python train.py --dataset="rendered solids tumbling over patterned floors" --encoder_patch_size=[4, 4] --label_smoothing=0.05 --decoder_cross_attention_every=1 --optimizer="adamw" --lr=0.0017 --eps=1e-08 --weight_decay=0.5
Rows from block 2 of the text decoder, named by matrix and row number. Rows with one number belong to one neuron. Each number is 500 + 50 x the weight over its row's rms, rounded and kept within 0 to 999. All counts start at 0. Numbers have three digits each. After the name is the row's rms in percent of the matrix's.
# gate: MLP gate (decoder.blocks.2.mlp.gate.weight, 768x192), inputs 96-143
# fc1: MLP up (decoder.blocks.2.mlp.fc1.weight, 768x192), inputs 96-143
# fc2: MLP down (decoder.blocks.2.mlp.fc2.weight, 192x768, transposed), outputs 96-143
gate.40 099:497441461444492554460578558393383521465465430511482446546528589586589531472520528511520551545541496512531514516441547581475635509532499510484490
fc1.40 107:490535598487550538530508568573448534457473507554524498522552394547509517509491518435495539479475559451493488590543406546524478514576426496519455
fc2.40 106:452493425444386546483460541552485526434460489463540562534517532403561474487521516433438528504550525501549461564548450412448451588577488531602551
gate.41 100:587530526480470436520596378609414478609399488470521621420462452582469578604551459435500508399509524464540503546435508421405524514522463534448534
fc1.41 100:553552389523502553558476566561448484486612528499465440431602513521503525515467488567491450467356423495522567524556461478558453521542568556487474
fc2.41 105:443365555542597580542463504485492580554468479535503499465552472471500428502507414535415551491561499416549477462495444542537528546411458477500543
gate.42 105:476531560456482539480503559550513443452510454507466455533436470442452499506491481514366455461479565474486418567525559497492598498612531525488541
fc1.42 107:450489482495440550517398515460561526482508521506525436615535439573518527506536499487610471476484497430483472515450554447493459457559515431488511
fc2.42 108:421546557534506506444524479406488539502453467508507484471507465479507558609597467532448512426471429524552384479514403519515545419594412474460428
gate.43 096:441475458484444525590496443480566503473540490510500481435473449502543462487546568511493488467528455587549473563480522489419425491560509563536538
fc1.43 095:456539507616546516518560609464474462504477476471464476508453512536476488520527411470546533498629546440509587563558515564647528526457529586498509
fc2.43 101:425484523477448516466390480486477548533416506551498522428433581581459518462552447511551592507520519496475571378496505541405501480495447448445463
gate.44 082:554545507503470466583551550539504509453499467472539486434574465503426431455448434515502508498561453412512363534467547589474452532434554540533482
fc1.44 093:571445513551491439599614480517485567540574470566515536521486514491571479459419424578471489497532394431581524546495562522445610528498495477468546
fc2.44 062:438372475507463488450478457561501417515522563519650483472562574521484589456458426495526478474423491523429508485532548535519374486524601512485491
gate.45 107:419506530500531504571515488509463561488608466470543613442497445496509599457472457550512494482436462428548561597498479554475408524437392514513493
fc1.45 096:421438452507503504527563497460404508542489463492523494486581466520484462571471505579473550488446492566516400515512433410530473511485564497580499
fc2.45 098:513547556531445500476507455538567491465528528491517480593617563424530375400497420496489451485496521527507543581450468484526444500555502457485545
gate.46 102:498519503539403471476441477497566495429486486402431474521511503489512365416514460506472558564430423475437547491480521527479436446576506441532496
fc1.46 106:438505502498487507520472479465533600565537489407483582513501429583514537544491460561456444480486550550457471513527407460492584491497524548543586
fc2.46 106:431564536474515457504445529515640499502491519567560515554436478520471530497481469542508475548554460504482532450600457463491484467459520555558528
gate.47 088:461535523449582502484530429515490535493537462533555626448414442420514542600505456549576460433534487505525488412491506490520592495505466499530459
fc1.47 104:526597586526483527526531484503629530460554510458515575386406508431529486454503566575532460515533592468580435472564464476445498521504578545494508
fc2.47 102:538566494453473482536492467495602517472579437458452448493535475519602552472472489500513489507512506452477424486524534528533525552602494459522575
gate.48 094:503552535489458472591467309526478399568579537493532412438595481549557469475441440500526508501440440447524554475479490555527478544426419490558523
fc1.48 095:449559505575545457494485466531549510501589565450469470505546482456455536519453505479583509500544412492539492565504465527502495483490507559587545
fc2.48 095:437519441452430514568494611515553512486555558502531446481525494408478553402503580571445468534478481538556565453555473505514623492527444517486605
gate.49 105:466473545312608561555525533557400397470535438575427511443471537456480522494490449463524542430489507484472515516504399572583564441502480534461558
fc1.49 104:539484472451511492485526428492615549487496473463442450496510583656487515603539483543473439564514491535529527444459518481439539395555519458532470
fc2.49 102:541482500440620454512526483454416515473503509441533482552584506519488418476525575429494446538482509411505526449490564527490494618623549486482503
gate.50 093:471559528564525526484448470568431537501480549452508496532480455510518493530459399531539450479528523402559416507460458619528503538475509507471544
fc1.50 106:491518497496455556521522457443548513498528503516547540540469466505516445424465497536472398566543573460402441472528508560483499481503543500430476
fc2.50 098:546473535405563516460468612518458590455459489525506495489509509501437513486471477580456524419478451511594482516555501504532472567542465492534442
gate.51 101:456481552467519518512515470500598573529406479533491508418543512469510442498528485569514532506442519545552475487468595524499522462496451467488531
fc1.51 098:560538443557587501554463553514500483480442513549544516464552611529568412480580373390416556519419621496458506541463519459570476515476519548508529
fc2.51 097:492476489524506485499556505447494457457579477562371477413487522443517507474529461414566572517489532519513430481583540417574560458509471499513587
gate.52 100:391486581499511492515560530518531418499554533456461472525541413535503533480480433424494530493468509480579460408578405438549518460567548509467446
fc1.52 112:520611575553518508567452512475455518452468517578464422515305508536377555461503443553440573569457501571473499511521505553533593541591515479557473
fc2.52 105:459406403495528477497494487434447453454396502526560504544572465531539508464504435583514469524521493506519551516412471526440541604451509572623513
gate.53 098:444531585488496528550552546521497538540503476417440569480516506630549485544543565414489454564508445559577535481461507544571532539539507536404504
fc1.53 100:523542485549467467430428398520493475433450539480508493555448466593502498453412474520500464511522514436496509604472490521413482604501483480474527
fc2.53 089:545522605482523479530447445468463474490482469491482547476596448537531519464585480551482547584432496493539496551505458519513494674588508517472418
gate.54 105:580546525469485522591537487578473628584456456405436660567493485538548481557525478460509484489490426529540474447481534534428485476534483424411526
fc1.54 097:535545489479453554437460554469508511421443595504392522621530420540499510451499486402635555413465575477442491496523453437439482455477542500538468
fc2.54 095:499458473511441507418496454534504533451491546446531448532516466582457406559539467548485458467450404546505561424458505542462541455589430495424498
gate.55 095:582493473479486555443555521426539514518470421471475512537518520502335474455548525473532533502597471526529541516391421523514498369533453467402547
fc1.55 092:489501492428455489509483540450429470481587517466472448518500455626461522487454534505489520465519565375466474514517495526483548476497525441563465
fc2.55 104:524464506456571445542411498614555571510537470493467607483558492477567471522425490555481517505484560456507507548510512510438472416517458469539620
gate.56 106:428567465518520486442522455463482462407461475571491417533490512439513497505483491474502547459492376448568385538478502501499467506642509521442490
fc1.56 104:525498480489482491572512522531445511507465465526386600473494467546451551538497504666533576414612497511446496441515435473540516517431536524423515
fc2.56 107:483490548570369497564544493542550522503526512481512535450484528503361390455450500460505454626539531477367495504541493517495556586560523572513499
gate.57 097:460534593438453434546585552468566476587533487501420605458490441538577456456481445541434448486524404427471503517472474430513518552476497532496475
fc1.57 102:516494441494507539526493489457532563466538495484418617561486481462409515556550550586482479492448474595547480414605474533514529500463471499465410
fc2.57 099:556423443470546509447596601458509575551494483482576481504509610444523484552597544454559450533537538530578478455498502555563510431450458470488560
gate.58 108:474508493494572534418509449566465491484513571505556481485481510463481447498513501475501504544511551399474443465492495507596453419543477510582550
fc1.58 100:494473377510513546523506598476489428554467464508382559548397450573375456444479520469514397481541479497513452528409505510599570489468458435517523
fc2.58 105:482538396561520444593514433498508541470553444490509552544497472501471519480454547524517523512547503477524431573582464557495525469508446481530563
gate.59 087:433528526468545424576451458538454530474586529420528484501491414480457474487513613551562508453482479481480572533490518508542479505548497529512468
fc1.59 088:543529483450449564414481454453452477462510568565516548501520453486443521439471523439562517423523508546498510524536431506475484494373547478532449
fc2.59 081:560542495469417445456413514506464485488455487467466608508482443418500503474475497571474518504537433417488462436446490616528501568471573588558522
gate.60 099:476568509499475519524466501552531511534472519430564538494536396514535458448515538539498418512573473552443531449530533468544440421404565447443472
fc1.60 088:520453482471519528576570465544511569537479498547528495533434579467450430490466399528466486582607448419453442406515486465513431522488583456485575
fc2.60 093:331539509553499521441554492516456454507526525489444504470553450590467514440542485513451480450433502470496523420534451531457420664463549505536438
gate.61 096:552430467565532429557488485609439487598480519548575489430498494535551363465464533468553535455512409578502503414432503521493541465560529461467469
fc1.61 094:429518425529450435440547472439502498459477444504457555492473577455502477449497550452473522560507453460491499453525428513470593505383581494487482
fc2.61 108:549454476579434528422472561513494472532609533419469538534566514531430536452505511548561592532481402488532460467443560525541572597474615463494434
gate.62 104:534501582509485554456466462530515482480451510538481417430507388460474407502501511415502626476597461481523545447521514525450453457535509388499478
fc1.62 101:396440510410514552516456516430529517454496432533577483466491529487550482511446462539417475618568582441482579394533534543495489478535530535504484
fc2.62 093:394499497476458405479564448518570448440550470491471530439446527506427511478539499534559629484471475456586433403506522486494456518511455445513511
gate.63 099:467562489441493463492465537528452542438511527528511498404477532438447543461400389471448444528434455500503467460576442469413404626559452534562567
fc1.63 103:457470484532491460403621561530519470420533495550466535501458466530430456477516523544551392482418500548575525460480565468509518440522554566407556
fc2.63 105:438444584402390493504483509508540442526529549454479483492502502539506478525386525499468588501543564480517477594486397544466453433454505508553407
gate.64 103:515461475514454482553467520505594529503498520584483560536525452499483664518451543526437564540465480434523539558496459467553538487532493558572590
fc1.64 093:539437479530549442445509509544608410492543513531595526572530490541528564502466482474559385507479456549488563476577490438517506467501458573565496
fc2.64 090:449497453510392472596574552517483521515510552486554540523427405500585609487549439454562477478515530509518426489508431545492467526501503544509453
gate.65 094:478423483552458516530446531551486548539515411558562575543496436511563498455513461429491487537549528550566528396388542484577577582550456532428564
fc1.65 099:542582546467559453497535579487525490448441453517446601560514541471442460485458578547504565466437443474509481430560505393510559464563503455569490
fc2.65 100:512439527437519540509501379494499449519461535514492563483567499551496482545493423529523579499553574445518513563600553536456525534482495467520373
gate.66 112:438548499479475548405479447415446532546558483520514519518500520458515514419466556561508480525477462501463500478422539487424459597456457516572481
fc1.66 101:577516520424462332474494561529501498620481576447477518494540493476557485539516493605576418462550518583545531502575511547556562430478544588519497
fc2.66 100:577477487580600514511467390477569512568619422541502486472496525511458501402444451525542470501500493474487485524517524452576475523522495462478451
gate.67 102:464421532472592470502488469505565598512553530605560498522585499480515476501510661549534518507532474591514499355621514485512448476462606560534527
fc1.67 100:509571496511502517625464623400548431506596504481516510498523537560555531442539576469572489468507509489416456494400454470518501546563533511537521
fc2.67 102:564507586602607469489434418415474520487471505596517542541450556534557500414457506520485413460458482440452506480515524442481477437430480445511508
gate.68 104:445433549394531499536515451580369501517600530569560490550462481516472516503447564520400550409446514558531435498487500429544435515548497438529447
fc1.68 087:530472508524471518501468459491585538508513398456526510540511566519516521491503461436396494425450469533470520509478441575573471360485461451469436
fc2.68 103:499555563441501540461442426529528475514530569384549441551529462535554522448524471495451552458465560444514425531511471434577485569443485504556531
gate.69 103:459617570443499464558570553511483576458485599503516615573536456433526526466502480530480509493533544481476568497447492502487475501506483393498444
fc1.69 101:484485498580361561460451523569478475676441499429489471448535535529567564426510543512482495446508522458426516529507477529517479504385485521607486
fc2.69 099:488480527417548529514475584535376542583573543490489517555566514478533455522496379421421521442480487464509576414501533554449495533499441430433467
gate.70 104:531541533526438543523564602593516546494583500489434482464582517509494583477517474522415506451476489435498403499506478481495459464487501489539478
fc1.70 098:539484489479489503526519534491408430528483422471456568462346521417572567528424490513512476455500506547471518496509603462437437472537552494477484
fc2.70 107:538525469538499488436454451413460543586515428486517495490452429466494384526606466350456473485532532500544411528483482542444544501438547538501481
gate.71 102:456520452504532475488420522433510483487540605482558439457465495561551492466561540394492507493457538533478466530502482537436533480491527497514445
fc1.71 098:516501443493454506426478564446482591541468524589505530534492490570543439482442570519439574456503504519448467546448443475453474479496484503472527
fc2.71 106:561483415539493429474598437554474515493483410507506465441491489430519526536444608438532495540499477484552456456471515511573535470463529476486501
gate.72 098:511537501452528584517430554509544524440517442489549457525523424511543547429587402485399513445587554485418521434579420494470466503477499621528469
fc1.72 097:578511503502522422530567421630452576539515503481447476456509473456529474461604505493366537460415539421535470534470579502512420506501544503537515
fc2.72 098:487486504443443634561515508542563460508495435401514590524456470536502586537482449502469560422474534527589484520437517536475534504438431517500430
gate.73 103:469529464425520488464478566571499535504537529451472573412470627483478494566519529502587517499495505479541435564473520505508516436571484545601533
fc1.73 103:484507453482577550507505500442500572514549475577485457466425596435534586422490532500617486533448521521568514504467525470519528504556489496520500
fc2.73 099:458483497508483423519541463462503483534552571438463531452485500476586576514493496488515537509480519551491424525500547474535616490553455429507529
gate.74 099:515396481474531450558563599466528517514417516521496488471505582517424471433504524523478455399487636426436517496554485441554535483436515515458434
fc1.74 100:469454543558499525445503551582509459519446585527475579501554480446479488380515510439520570489450558406559436536580526486505531469445519548464461
fc2.74 091:450458453499561481462555520535465457469491439480475532508549467401456509483576414526541475506500504497514490463458496539441556404498471495558422
gate.75 088:441491449527376454524431514488415415548488423417480515576519491446475479535473502454420504598514551590550520467484510636471491562575451573490518
fc1.75 099:530477472521508513493517487501452432467544537484484486514508494433535408529547498480539443483555460412529437510562504436562506560533470414513538
fc2.75 092:594524546469450543477580517497524547460562505559507397446531435495514560448502447456533536461498518477519478500468501513483471483477482553476510
gate.76 107:430465365475405511508563506511497526424588458516541489474485454556600554488407488470494352489560524555537495405533489597546499531509479480489503
fc1.76 095:532502449470515499517486480558497602428431508545589468513537537481458533563547512540529600582541425472534552442476437565535593511439455524556564
fc2.76 102:464505529405513481511587536376515509501477417535375468504480423512535500493420481471458437451474538480553465508518431429523461581436459527542468
gate.77 100:425495457470484485529463420457445447502524430391429583452516476516523510478479542455458470505415505409498494533513548496547536542517475527619562
fc1.77 099:460529498410494550503478491537423500444520522483492517494602492534590536457500409430446503469449505528449516583535569515423536467609495507486579
fc2.77 106:552580513514514478537516485571611502526481468520570456508576536501495438540548512518538466509478600563437531388513507509497620518452457502495509
gate.78 113:448472472582469478536541568580412439521473468506468530536464528545515466438485479553447482541558531442427480533451538498525658475565573422473523
fc1.78 101:486455532504489449553503540634387533440476517512486533482461479505490447523474462515439490440352566563524557592513517513468462559477522433540380
fc2.78 102:525469571510534469423486595478565571534488476466534421525449566583486468493528517619535464540600515494457524486465479588519456512478442465393478
gate.79 103:482626538411481451570405518485542570543523517570499495467501526571420593453443477499504519465450482498497474521441513505493548553570449511485461
fc1.79 104:496536456490538443516526490481430477513486452447521552536436466464477541537537489564401468478531523471552583522518374466537531531553556510454469
fc2.79 105:568545429561530437517547453518365539498517550470482431471493489545576464517535511531496520451441525412467515463403518518523559472529486421529597
gate.80 099:485471535462599442534493472435502489566548514411508503557529471563503441513493456466595395431517537478550503449587491472455511522529529429431453
fc1.80 102:501542517429540479478498472577501593473493478579469513494495467488440563500579436448487521431535582435516470411462496541535584521510513575524492
fc2.80 096:531541482558483511460409476478459501453571407556571497443495480463528450521462460451429498464537612556446540452501557482365480520567540498485586
gate.81 106:505472536588531483476416521464424521467486455393469505475531546567463425443455526499480509480504400510449518524558558422448540473470531542595483
fc1.81 098:481458500513534492444533415515494554441479417464436533542482418509567471488435385454419541494446514390489548624564534500510485477527495415488571
fc2.81 097:492599454632575517467533585488516524440538493563565470482429522588549508403518494486527507542484547522425578563415495460494494444484529562511509
gate.82 097:485509514532531514475451487471535472522554484498504517467503495427436422473475546433429489497453433599549443531577575512554474509532504460456517
fc1.82 097:509472542460447543495436452462519556477430531529518393544498556536455511510440508462437407538427462578471422465522531490535499567576483489482491
fc2.82 097:506429591480543484461492527516533471544541477484592480484531457457509566465574464485613433492426403540512461403449524434417511494371434493460543
gate.83 090:454439563501486468537549437572483493542473457554543544489565489501501437494423481522497529531469540484527550486487519614551444558459574531492529
fc1.83 099:550466487504575539464562550534565496480479463568466522453450446582487528490575444449528547335497444456476449585580491526530527501456587469447503
fc2.83 102:458399495430483495474549394498524556531496527473460534485454483480410435547524513497432482495556537538454522508366519487529467538466455458508532
gate.84 107:408481471443479512534548447417538563448541495541439484502458503593427419603360506521506387501557489468522395544454408545519484513469483512508510
fc1.84 099:536465508510526662557529425403589401510489474487455411542481560462458425367368414636561516513491485485531530496495461476524503529479460472432469
fc2.84 100:496417452486581493543468562513544541461498557469487563448532435524535490453531503466538427536509597405503598444502478530457531451538456506591540
gate.85 098:450463593573545603492449471462432511509437444525491461424544524523448451541461441537475545432576544485545458499509476532469502414413516518421466
fc1.85 109:456462474488545485538498459453544618489585514473474576454492515499474470551555481566481437488477544592470413545508490615497448495450556438572458
fc2.85 097:477558440452576560463629587502440491494557592535481565557511523463570450541580481490417462474537413520432434491483507544515492509408474406511537
gate.86 092:570478506503568458549540445515478436529500563518505478583463487524503549472455492412438608567481466438528552444548505557573489481504539477520502
fc1.86 106:481523539540566542499505507409554529496504422413454573411407508507491419472524551499475554548509477453626423442548513522542482538588427458537466
fc2.86 098:499610403575541489576494455570510583529480499477429436558561530593489514450521532596465393492427588442477547604543517480574525574475503486460563
gate.87 097:513501612560445472500518484543420471565459461488447418561485497570467367548584525486450535534390533525522471535527464533428473539541532531506583
fc1.87 104:440531451486440563482546497512433558491486532446412525454333436474538401528496476532499447519453571425454483473564487462444472634457517503579426
fc2.87 098:559451536627569497457448538450520558510483510565588495431529536463482548533516522534447508490574505571482517448377488471400463409503555499528498
gate.88 101:386514522468507477487449448549512500455530500478567506462437467405518427604544466526489394491507496497428553469536435514443556504533587482488565
fc1.88 104:456563476460513506551503502530525495499459432504535533468446517538585515553394536474600424491479480419532446447508574477532499423503529537497499
fc2.88 095:490548378466498528354450491589541573485491438420558442589472482425477519449608483556399513402501482489554513576451534528472471491500510520562488
gate.89 100:428595485513527518467537414429604559507512442457507424530519536498494514512585507483484469519476486546569407517568411515543526459523407442463491
fc1.89 103:451508494471519468486496546485464424516462481543486510463509576437574590463438485451560457547450450481512493432537512506502497399499408514532501
fc2.89 098:525575551523505472485557486374426586472518438517514492472481510421485548547408542525549531503491457539470533479437594537459497444539525491590524
gate.90 102:482444465396484455549470530532528479525551545546553514525488499461534412425494483592531477464562467591478539522441503437492401514515517491507459
fc1.90 103:501500430523514527457503468412594493498600496416457560469466433507497484490430502510427499487517540470560496462430484478535483477470392414556435
fc2.90 102:483460497400552516529571394532461508464385543482405582550434468495525501407535473492493585448562505489514527461500555533549575474542456479498417
gate.91 096:535606470471519495433470507481496523512475460474410433469542548507542522499427513462500436514473587504503439494481422508508531542495469430431515
fc1.91 113:493461426477492495420462553577433557518441500527499579484539516464476562450483464539514597461421496532526530482665536508472439486539351440537462
fc2.91 091:540536466527496566479460535503427460550562494433451587596522496543525518403511492550455558470455532509485488508452563488555495504514461515516500
gate.92 087:532468506447601615459477541491572531512533466428571521475525445543408556596463505376435497486450449580550534536547403438494477478479501512440505
fc1.92 088:493432472448495491577510525460508582620491510476506554472522552411529399495504460516508574580423448510449611447444524544534468378519473553520414
fc2.92 097:485546467508546514440511498508510480494478504509426490497587560499530573541517516509476423513485588378528452496487468528514482516482585577423497
gate.93 098:488428496542490410466483580524444574448564546565475516500552474569478498530466609521441431443517461518473465477535450518482487494566470533409536
fc1.93 102:504482436503508546560433539477520436383496551477517419517501503455471519473475520525460414456431413483551493458476535541476504469362480542427476
fc2.93 097:481479538486479465469442489490590554453591496490558529516493574582426568510512501522418479483496461581514509484425536480526489530485424476530453
gate.94 110:568421481559509501461520540459446429578477581531497490540462448524509576524552546507642585487420464521620428566542481517457559522512532587522497
fc1.94 116:513450492506415427480527536571592490466516530507516532534585496493525507479575513401515522532472457536499474486564577523568544483497506544523537
fc2.94 105:411427454530509493453585604538530532569517556485551545536499513529566509480518554442467456451521520562400418587542530447469422503581420463501566
gate.95 102:504554467487503380513525466444523567475433414541415431538515420428438428551551489520545452517486505475468496536596492516499500467519460467517453
fc1.95 099:552461557556515580432447523418436519498500514534407489560592523461501488486566543484551509534516498428527514561537514437531483515513493515496609
fc2.95 099:549564531477555456513578408537546415542483476537514563522466524519473530487483484506532493516541504519459520427464578460456463559547495495507471
gate.96 100:436484484583554516521483460466533527547500499483461599593542463449505524496470535443501380507520521501512537461526406518649546519505440539486578
fc1.96 108:383569441428495546514583509484517510584463595434532522522452432392453537388512407487419448481525508486368497549552486460456502495522500526587494
fc2.96 113:531456459526505588497518470583475554543442499492431614547517424480596490456540515521554549523430546463574558495507576558515392468531517500399463
gate.97 104:542493513509517421526460540474552525460515508467499491507504403491466496434474422544585476632498382503378488478445522361504451530585479606521598
fc1.97 096:529508516457488530474495426528528468547413595423556518427422481515618507435490555461443601453445525481462545456435486505547458442502495539497471
fc2.97 094:497531501526460474491547441519409384484505583553498463453465464497368489449464578467541464453499502526550597475495413516425571534529499529483576
gate.98 102:508519504565493533425489496576450501484507435471540439494455517625492510498480393528528522425495448553386500505521518483448659459441498499538530
fc1.98 097:531602472457541497545540472418471465542659454488535520462490464443505451449532426604461476533439556497533442459529515582593478511587587512473370
fc2.98 088:481506552520506415602500532478478545495534569516551525473392424396514474508564468460495391473498422487446479499463488493576473540478504374542551
gate.99 104:620568450490504465469440486509532608542487523446470455535597423458467414574564455486542558511409484511483446535595564429539506422487556488543577
fc1.99 095:526477400431501531422491534496638522492517563494508545539507534443515483402463366608508416504519521522470471521446552565430521463526500511477511
fc2.99 102:535437544416505469434540426606414459462487411461517574535442454537512489523386526433423482493438455467522516416507524426496506493434431568410496
gate.100 099:536525452517556513485500591423485463562504522428478569526492402550450512493473471538534471536489553470472427448461470511521482488521543554493486
fc1.100 094:546495517498535555525529452518481464463531406559444502484579443464438484537604492455490463451491471506536467572502350485401586534517468477544436
fc2.100 093:465424530494432426482516440547512534494402548651418551507470529456357494505544488484486585564510535441468415506467503467538570500439441520464470
gate.101 094:564469495585488437498553469501456492583486545563540531558557428477490503434451505435531457476552509470513519499557300516540584521489447555497488
fc1.101 097:472437546466507536527509540506502482489524422448494479477491511548681497589483507447483506564417491416513457557596452462478510487385448468465519
fc2.101 102:415504474502537558496408479413563438424570482443443519427480541530479497462538448498472396439483558551482558541464544403575513488515542514550469
gate.102 096:519464490469475478542579575558503614445441494493553449494424524510473458551393461558407479511422437397476445512447599546506553458469518484499509
fc1.102 100:452474490478437452468418430505520525546487509499544519628457412457447563531469511550496563666487373473556408567489513490473464421485530475492498
fc2.102 100:474516541540494443455510422510591495488449456611528396517493477453578447444439507434529496395470418547609413478625525533523550480531519487510499
gate.103 107:443414499529555503566464501473555440591518497507523489510540393476450416433522447470438452530531529514441553462538529497539533441486544520515548
fc1.103 104:454488603557562493413475505492518490498430627584500479563534558524429474473517510513432572673517487488491494435582422480470447465511428469500520
fc2.103 102:550495476534578530456410521501604544543477470474559413439454460485506407491418485493547542486499527568428415470499432485482482494456480514422532
gate.104 097:426524528497519491480508464434557442494578537424489492552469460466452434562509515445482508478436524567447504456474406561412380475564540534583400
fc1.104 102:548473550494455479471580459508481549517582553480446499456585504490498562539499516495474461502521431497560477404478513454601465522607527525483600
fc2.104 103:580670521518597482578494575466417471479534436451527505586540550449466523474436436499387488491424513476491510553532511482492497413501503596537458
gate.105 108:587521533537423439484472340453574495530472550474449427566482533533537417507461503471471530531484512506512437490513554510487502539587588531542517
fc1.105 102:509524524434574528473579537502494556494400479404402527509453439484533525435610547509480508388484445504560449488462434530475528515449478470513472
fc2.105 098:461438471432566541457517409418499548497522505500492465434506522458508529528456473520488431503501547451448563611575487521501501499482592465559513
gate.106 102:532518547552470438482518527513569552534475490466548476524457536481554509492438527515526485419545529447579516541400410439577562402471499448540437
fc1.106 100:414583504507551530474588539566476484517453477479459422495484493547471531535517518558575514550480432567546456479540507455559438463510474532433523
fc2.106 097:452410527586525546527484530518502536480518494436418522460492515499610559508511419447457536509523500489606505421573525567474525475478478507462514
gate.107 102:438538595472500516534480611492490490471513466443458511367546570483533369536523524519454446527532466524515557491519467468512465406559444470559487
fc1.107 094:526453427528561479512518599494522382519430566576562447439521462436462475453509561494544412479479625437412568421483509515490527576541559456434420
fc2.107 098:540488461498551456522514460470432490476509505475531467542538503512553477598435516534428475412502543598518521640399448484486502541522536562470471
gate.108 093:502486466546639501516500553462556555519536499484539538474345521470517557445573458558481474548491487505601619488431612432439497529501381526452558
fc1.108 100:556503592490440458531444480465552391560384401448546389473487567466532459396587442507438563462452446566550579537465583511525520481577546542502579
fc2.108 113:545569511586427437541480475451579454562500530438456556537548492461477462605416492538561530597545416450572485458526492528475566530576614474580407
gate.109 097:480596566458519499435495438469480416543555458541450554546479509442575506445515436426506550489457501486384481539548580409512508481414462514397571
fc1.109 100:446515486479509483518528426543488556584515459501380495479489463493467550402563517510452443506549457461593557572545476485413412516500472426517523
fc2.109 107:574542440506503430453478469536543463586516482555494529506523423582503480448477547487590516489556499509484542449516476492516446406481457443521536
gate.110 091:487543578520378432436472481475547516463484485473481443447511514459592401587519432562412470558560554479615556433496591511533467469466530468528481
fc1.110 102:544515478465505562544415458497536571441620487512457584492487480548466500454496452449424514542585519552488505516477431510468516441505445417591549
fc2.110 106:485481472523432499565422485435502403518552451562489507502541529499477519481582486465601550456544551441458461493579478530468493544391466507470476
gate.111 095:545520472526512462500520506494481503532467535497448577405531451480521535437493496548554522392551464518463475487496512424452539559559517539531485
fc1.111 101:517525455525532476438467499560574524492453578580508502581466517475538433535509477440561515620524488445506358590512529484423534580484483529612534
fc2.111 102:563547443513542416409552466555597510501493404501450403556494554589514469561575389553448523395517509507446573528510498410466487388528485465504552
gate.112 106:515497581389431476492494546547432386530520513515482475454455479545465474547554499421575445550515538513491540459405519440510440449538472449448488
fc1.112 105:607500518487488524547390432504449507415537569572406573542562504654454459432523498548490482534497566492503498498520455381424444422512581466517524
fc2.112 097:449497398562498489573445458503452554338494520499434530512505430569437542562489530426456470449529482563392536519551542517542459554536508536543474
gate.113 095:485449495557461477472577445519457539578568452493533490547482585427515495555465504514534507533503534458459516494532560449510426500492513454572574
fc1.113 111:461472444511358556519540531486376538498436474539523547520439460472569528499514476408459571478456438431583449476545551587447511568598535427526519
fc2.113 099:485479479513509404568588491511483585568531462470553578593547482515456484513469519437512430570510558473419458423474556515602564499497494516592450
gate.114 095:346533505494442508447450590526573401496506551437443537504462514521437472540428546427518412535478543408555552490516426519451553473499538489471497
fc1.114 092:519572517484630500541486480479500434488440474499426499480502529543419475421529495559466500535418552468480527473496552474430517583637494484520451
fc2.114 088:516519450470547479556446438494537555505474438373402473538489571475505419439508489590445514571500541454513442494413523535467364521539485525498437
gate.115 099:493545540576474570529554516565466493457514527486481465493523428549499507620530434489530399481506510474481586582573505560462538518558485438496516
fc1.115 090:621497511481534521580572461482512461476591442527556473519503446471563553512452539481446485562505438469502546509481460548527536477431559553455529
fc2.115 105:483457575412559407545501562469575476447474465433456477465489553510485511500512506491546488530538529447548532499539484545485540487452485465518576
gate.116 092:468588519449433514465597402458510589500625441550549488603478432497564518469514541535448410550474490576555427559515547498410478507555430590413497
fc1.116 101:512491505551579473427463466440578533463512507446544441596587443546535502481503554442523484455478565539608424372568559559367543491556438579418444
fc2.116 103:559538478476549543514549442590473539528568506545531534466492451477479475573549542484455498544474594439554434505456399435540464525545477428504541
gate.117 101:471480447451454495456503640395497485457490439419464464420471518504551537583476551436486520589466422506359538541533535475487422545552477484491589
fc1.117 096:541483384482482468499518400437562483533476481453539461523453498524514378464503451535544479579531486495469565556536549499495496440484551479504465
fc2.117 103:574504519488584493477541444455487521570512615446494506455549490419533490502556459469573531514523501515433530552503511513571447538443457531502440
gate.118 097:567512517438488461562494475501488466495501513462460484415498563507560484496435487502481531495577497502416524533439453430444475561466485495461469
fc1.118 107:612477534544508541492492506528461527497435432574475512556581404458535432502520456492469533436501510469335525486515464527544437552481517510485393
fc2.118 095:562511435500503549479484569385466464452537510564395448526546494555497525485492549476447463417497490476469533588552488548623402495538475527463434
gate.119 093:499536473488523477457549473515491514475524416446512430484494516581487455511581411529510546452410464576555585489513436449465469517478472528444494
fc1.119 105:491461544477452477444507469520406448544522508422452547476501486430532460456475620494576543494486450509374557453540427490446507508504481519413533
fc2.119 097:552447492521510407478566505517516481486547507537555523488460457447438553588550523550543542481399523446477495505550575536449502471603439569469510
gate.120 108:457551566510440490490491564489466538421461497490449535467551560486497427419525515480512420518518464490506622512471522498498586493495421484436474
fc1.120 102:539512425482417513467476424491584570532539485439553477442573555550576434534523495498556493532518472488484473510486456492420532378520530515574516
fc2.120 101:559506508572562492509501540461524637480465500495497451443574457425456457516542493485453474458486519484431502507555486496422496391530476516475412
gate.121 093:514535511477427548537534599459579541470471555379500542400381615601552524429506569480512562524500524580536511485615509497472508568449408423522566
fc1.121 102:534356480400502471483489510490532557461470482560557519461496484503534442489499472476455339531489551483548532589506491535526483414517430521393433
fc2.121 095:425558581534471436434503511527485452420522444553503555498396564504519505544539548430519513500557473442443471458525439428517466564517476490573509